python train.py --model="image autoencoder" --image_size=48 --crop_scale_min=1 --horizontal_flip=true --encoder_arch="shufflenet_v2" --encoder_stem="deep" --latent_channels=8 --decoder_activation="leaky_relu" --decoder_weight_standardization=true --decoder_block="basic" --decoder_attention=false --decoder_upsampling="nearest_conv" --eps=1e-06 --batch_size=64 --epochs=6.9
Rows from block 3 of the decoder of a small image autoencoder, named by matrix and row number. Rows with one number belong to one channel. Each number is 128 + 32 x the weight over its row's rms, rounded and kept within 0 to 255. All counts start at 0. Numbers have three digits each.
Before each channel's rows are labels from the 100 images, of 14976, where the channel reaches its highest value: "responds to" is what is common among them. Only what is clearly more common there than usual is listed. The data: views of escape-time and Newton fractals.
# convs0: first 3x3 conv (decoder.decb.0.1.convs.0.weight, 192x192x3x3, standardized in use, each kernel summed), inputs 96-143
# convs1: second 3x3 conv (decoder.decb.0.1.convs.1.weight, 192x192x3x3, standardized in use, transposed, each kernel summed), outputs 96-143

responds to: pastel; vivid; Newton basins of three roots
convs0.131:129067146116145121160119099081103149101141118146119136184058107141143111142096085111132109103114039145108104107123179125087138087114095110114107
convs1.131:168125112127151131189155129106118188124174114082111132094218145118117114100134154097120076183125139154063185136107124106133106179105114147137176

responds to: dark; vivid
convs0.80:102110130166132119161125101115134077073138187140120179174118147163171124181155142107162159182154149140115105148143156086135130106124171117173106
convs1.80:181146123136122132109156127149152147130109119100115132109148163134139131086091099127166129089143122107134151108085130130123149154100077124132096

responds to: dark; Mandelbrot set; burning ship
convs0.153:108098105103122140143113155097118114121110139143097116130089106098128082107061124107117135137087058113122162133095121096092134159087077132125122
convs1.153:088111119138122120081103157182135098140154154200139151142110102144149154142150136124166107143177112153151147141153137147128120058139141150113188

responds to: vivid
convs0.81:128160165124138133154137159150117175136139159163176143197122160147133157140212125139122099140144157175102081109179141114179125102143170142139080
convs1.81:102159133101142081148120119099137078122094171095143155128127114104141171109116129123138088103132148116114093125113136129129146126142111093134135

responds to: vivid
convs0.179:122106155104148147152118130140116205088128183153185132190150190128133173107133160145149125109170126161091132174162162142144127111158127135155105
convs1.179:146101117115126150100152129110156202115152092147082118151138070195116103094185150140139107096172160076085138119085141160136123178123137093098148

responds to: Julia set; vivid
convs0.43:156133126160148148135130138172127171150192148118156125119162183113155120100109138131189070091173116120125133198138115164126120094145075162133170
convs1.43:091129132102120120138108157122124030124088121138102118132130108085095138135083111119077166135061115114125113080127135089130115098144133157123115

responds to: Julia set
convs0.62:156091138143152174122139134143124135144154158169113084146159146152174136130164151147169138104175175151119039134155073175086103213137164172143169
convs1.62:096192143114134077134132147092116100131156108150098145101132109152121129162122153115084134139100125124113108088182126082225126020149112127112112

responds to: pastel; Julia set
convs0.176:140120135190125152120128138143108123129094166121081118152145140154098184099181137177132155151108180170112143079140117089119113182154160142149163
convs1.176:191108134063082120075157132095161165117112133120139123145159121163126130128122104133107106135163128144144093136110126124062123117111169143067091

responds to: pastel; Julia set; grey
convs0.51:112170099135131113124131101087122092150186127121117133138167120105108154157131125168081108096141255133126125055134102133104135158135120098131107
convs1.51:201134137073096163108110142126144137152142139115187129087148078129118121134180093153068134083136101086125111092102133112078128085115140156092100

responds to: grey
convs0.21:089115157156150093215153097165104070094128139165109134186141147085098137137113112149136118147149135132092123152141181121116130088109144136166125
convs1.21:182141108097114116125133123125137142111113082144131133087129118154135109100140146138119127077159130113121135114114122103113156152123113122096059

responds to: Julia set; vivid
convs0.23:118143137119136140140162120118126160106183135082152133130146179113143125148129141134142086122162081180134133136145119143155135144128124095132092
convs1.23:112106154132151166132144141178132091126093149179098128181138129100128156134113080153106144145133122130123127095120136119070113146087128136134100

responds to: dark
convs0.102:130115126112136134161105117079037123084131081101096109079186122091130108144137167161112125165147146147112122110142144169119133131139140156127156
convs1.102:134130106144102078126136018149206118148101122134129067156083125134111177141171130095129147148130130134179183153146130129183053093119109102161142

responds to: vivid
convs0.146:111143192149115144112112173121098102148116139120152114132118234141112113091104143129117125144082056195113136160140090136150121097145116153146167
convs1.146:124109133122106170103117134141134133115109111181105131173101096131100112100124085102175118092139127109158154227137126113108116154140141099107106

responds to: Julia set; pastel; grey
convs0.63:143105106139156128104139115124119148101178112083148111154140158108117149112139150152126112135097255116130137110118103134126124148167127156110090
convs1.63:150118103119182111129128129060133136126116135101087116092104164143139101129131137143149105141087097096146110114095124132134130105156096104122112

responds to: vivid
convs0.187:098141150153144110139160119119126155130145159169080133212154133144127165150164088108114150161102171162102125166185158133164160107147145124156118
convs1.187:142070099149138123083124123132138177143150157092177126046110141087129144107133102125080110072147135132126136131129150151078129144136135120105158

responds to: Julia set
convs0.120:116088145160117165142126131136122126116128173158149173151191144134114170143134113119205096130121166129108097207146138167171117142126162126095088
convs1.120:154103089136079096117146167136147096134144152121112137122158108118186128127112129124101125101121069147113144074107108141088133149118115112163168

responds to: Julia set
convs0.66:124163142110137121142083109112134153150212152151095117120151127078141136171158097141202104084180146129145098176159126202135131174142168154111066
convs1.66:133080110093133075104163159125140085134119086147143105124133116200116116108178147085104166128162117144115120052086121098073116084103152143094146

responds to: burning ship
convs0.31:094128129108134134119096119115090086111084124103090118188055086094100070082087066098122114130124067080096157112112136133108085086077089096117117
convs1.31:103137090132147202104127152139110110134151104158172172105142171147143069134132101126103137093138169156149216146114121092114149137106110126145079

responds to: Julia set; pastel; vivid
convs0.178:137167120133121148098170121174129181140106141101138136138148122151176164130112116161047152111157133199105152086168118137138144143159112126154152
convs1.178:166118136168122128133146116133127184128144149140159121090125083143175135121141144175000108082096090119133118152179141132104128102136103088124111

responds to: dark
convs0.30:140149211117164163155094122111139164139146176116080134161104107119156110088092114116145106113140110091129130137112124118119110158088118108123090
convs1.30:090104099166126145133128148167124064129156150145162142156122122158101128131116084135082138107139203099114119095132125164100113121107150133160107

responds to: burning ship
convs0.39:097122130079106130154113108074125073141109128080114142137072113104116038080071117101129114103111094095159136109116143100097105136088067099123113
convs1.39:078143115177167202104108153193125124125137108131160138125132123140097120123110086138108110110119117095124181112127140122135142110103093143104122

responds to: burning ship
convs0.33:106106151097130127115079119109096083117107122098102123200059093091102089071115054107132103116112090085091144123129125116092089087071091099119094
convs1.33:102100093147147205110132146157107121108124092129193162086110153138123082138138109136088152092116160138133191107100128120079155159110118143125093

responds to: grey
convs0.60:115159088140164116110154118158126150150177114151088130135189086136124145140136078113116127125118155109141135160080107072096115138134121129124189
convs1.60:154142142138158161137134138131144199123184131119134109139104125132156111108108120150153120076068119100151194139166137135115139089124121100126100

responds to: vivid; Julia set
convs0.19:184194145116116133086142168104135182168147171121139129121176129147182147090098154123119144123117082152143106122178102143175130130139118121139117
convs1.19:077064141164127169100120128191118116128141158182103140183111112171147143136111127131169171136161128114121128182120133129071093179127130153150151

responds to: Julia set
convs0.125:123112172104122150133141129176122119118134124135142151172180151160087161178118104131103142114170148129088123203080142146161084136158182145151110
convs1.125:149092081126123099087112166091148100135147127150109125098164089113191121145124111150095127117143087133123135065157125133080146139121075113135158

responds to: dark; tricorn
convs0.142:179096093100155170127106155125074151104155094144122100116123112166119121138117163138094179069160115132061025108141140178090095247141142160148160
convs1.142:100179186143099101170180116115130109165190141174145119157156155110111142151116133097135089151143122139118152148135110129202121023115120130125127

responds to: Julia set
convs0.67:101098123124108108124126123078127125128119103123087120151075122114147100044110115102154106158128063130167174137109140160120140093088105139094169
convs1.67:126170119137151174145095148166122111110134115120157116010134152138106099199160137141091156142124153098104116134167124051176111118122134068158064

responds to: cubic Julia set; pastel
convs0.130:139115124113138115153123115118068179094149131150140133177092099157143126139111087118158144129124071129115128129135181125104167105110117093137112
convs1.130:176135109139164153167181136077144185134205135125109097098162174102149110122117157117131078095145127178101130154117104101107115180121117122116118

responds to: dark; burning ship
convs0.8:152062117101132171168126117116092148088149171155142116141104093152146105094084119118108144053124110118058090125121156114046095155093094126144122
convs1.8:103185130122103122090121146188127151125131130155148156179113102143132141125105138141114103136144163113141137108105142146151142070149133134096136

responds to: vivid; Newton basins of three roots
convs0.167:111092150132122152133129130169115199080148136151156125184108107139112203168222170188142128152135191123107130098189116175136108136159214129117113
convs1.167:108170166168132094125159119088122084144073191136156113145114166141144117123116149160208164141073112150143105113111127146139140157136092131125134

responds to: grey
convs0.96:161094122125109098120143120136145107097098217145139059141086140172151137128143080151141129105106133123065081129138146139083000086123117125129123
convs1.96:129075067127103112183105115117083133173114091135161166165167095084134129177164128134114120153144112163130091121135135157147157134116204125140143

responds to: Julia set
convs0.124:155158123099131121103098164125083190136187113121191135112132162107153143156106137125068117113122094129114115173153173162138119146120136168123151
convs1.124:131169176129164182142175130119128138150190154142116138093134145118129126116107105127138116118091143144151164150126104120098089189112101135097156

responds to: grey; pastel
convs0.123:091071206142098109206094116080097139058152171146114148175124106156153156161177154159122125112151144150121099192168210117117198099114155143147126
convs1.123:184105136147142120138185147126142175115138090116101099055142136154131145086160142147111143163121192125128100099137119106132157096137112126153147

responds to: tricorn
convs0.42:165095144145163182109131151173105135105148174173136116162172136138168158148151169157148139125181156144096026136154119177085078175136164155147172
convs1.42:067145112109137076135147141088115098116162090172092140136118134163138101092128115100134170104121112177126109168134134101141124092181123164167102

responds to: Julia set; grey
convs0.151:181096126093094109115105121127114110128159132128122117124133136135158187122255159153110108089115158114113149090127105129114125154141207139179149
convs1.151:157090112122065131083161137131162114120068141115172114142133120116137130157114109159128124121137100148142082133125140116048117118122174156077130

responds to: Julia set
convs0.57:122144109072130108097145098145148143124124085111140128153094092118113139084137139123126088137124116103152136100122105138148151136116121157097137
convs1.57:118149127130144121127099169115142067149142179156156141077136174084139095158154082135081094119138129099122134140193141089156125089109131097161128

responds to: vivid
convs0.47:130168113169114098148165125155138127130092160136142141108132132134144150141057122180154134145154187148141125073061129142139143133130126137174141
convs1.47:118132138124126149130105120105119106127106099119152130160143090182139144148132109105102173056097156104115079171157128118119151119136135128160075

responds to: tricorn
convs0.25:145154139053124140116117119028129155171169168121128116157106156002140135125161132118142083099187129146148133194166125136144125129119116109110056
convs1.25:087095167213159173104102124177113119116110114157135115168128156169137123098143080127142180143113150147128079112061125149105128162123165171182141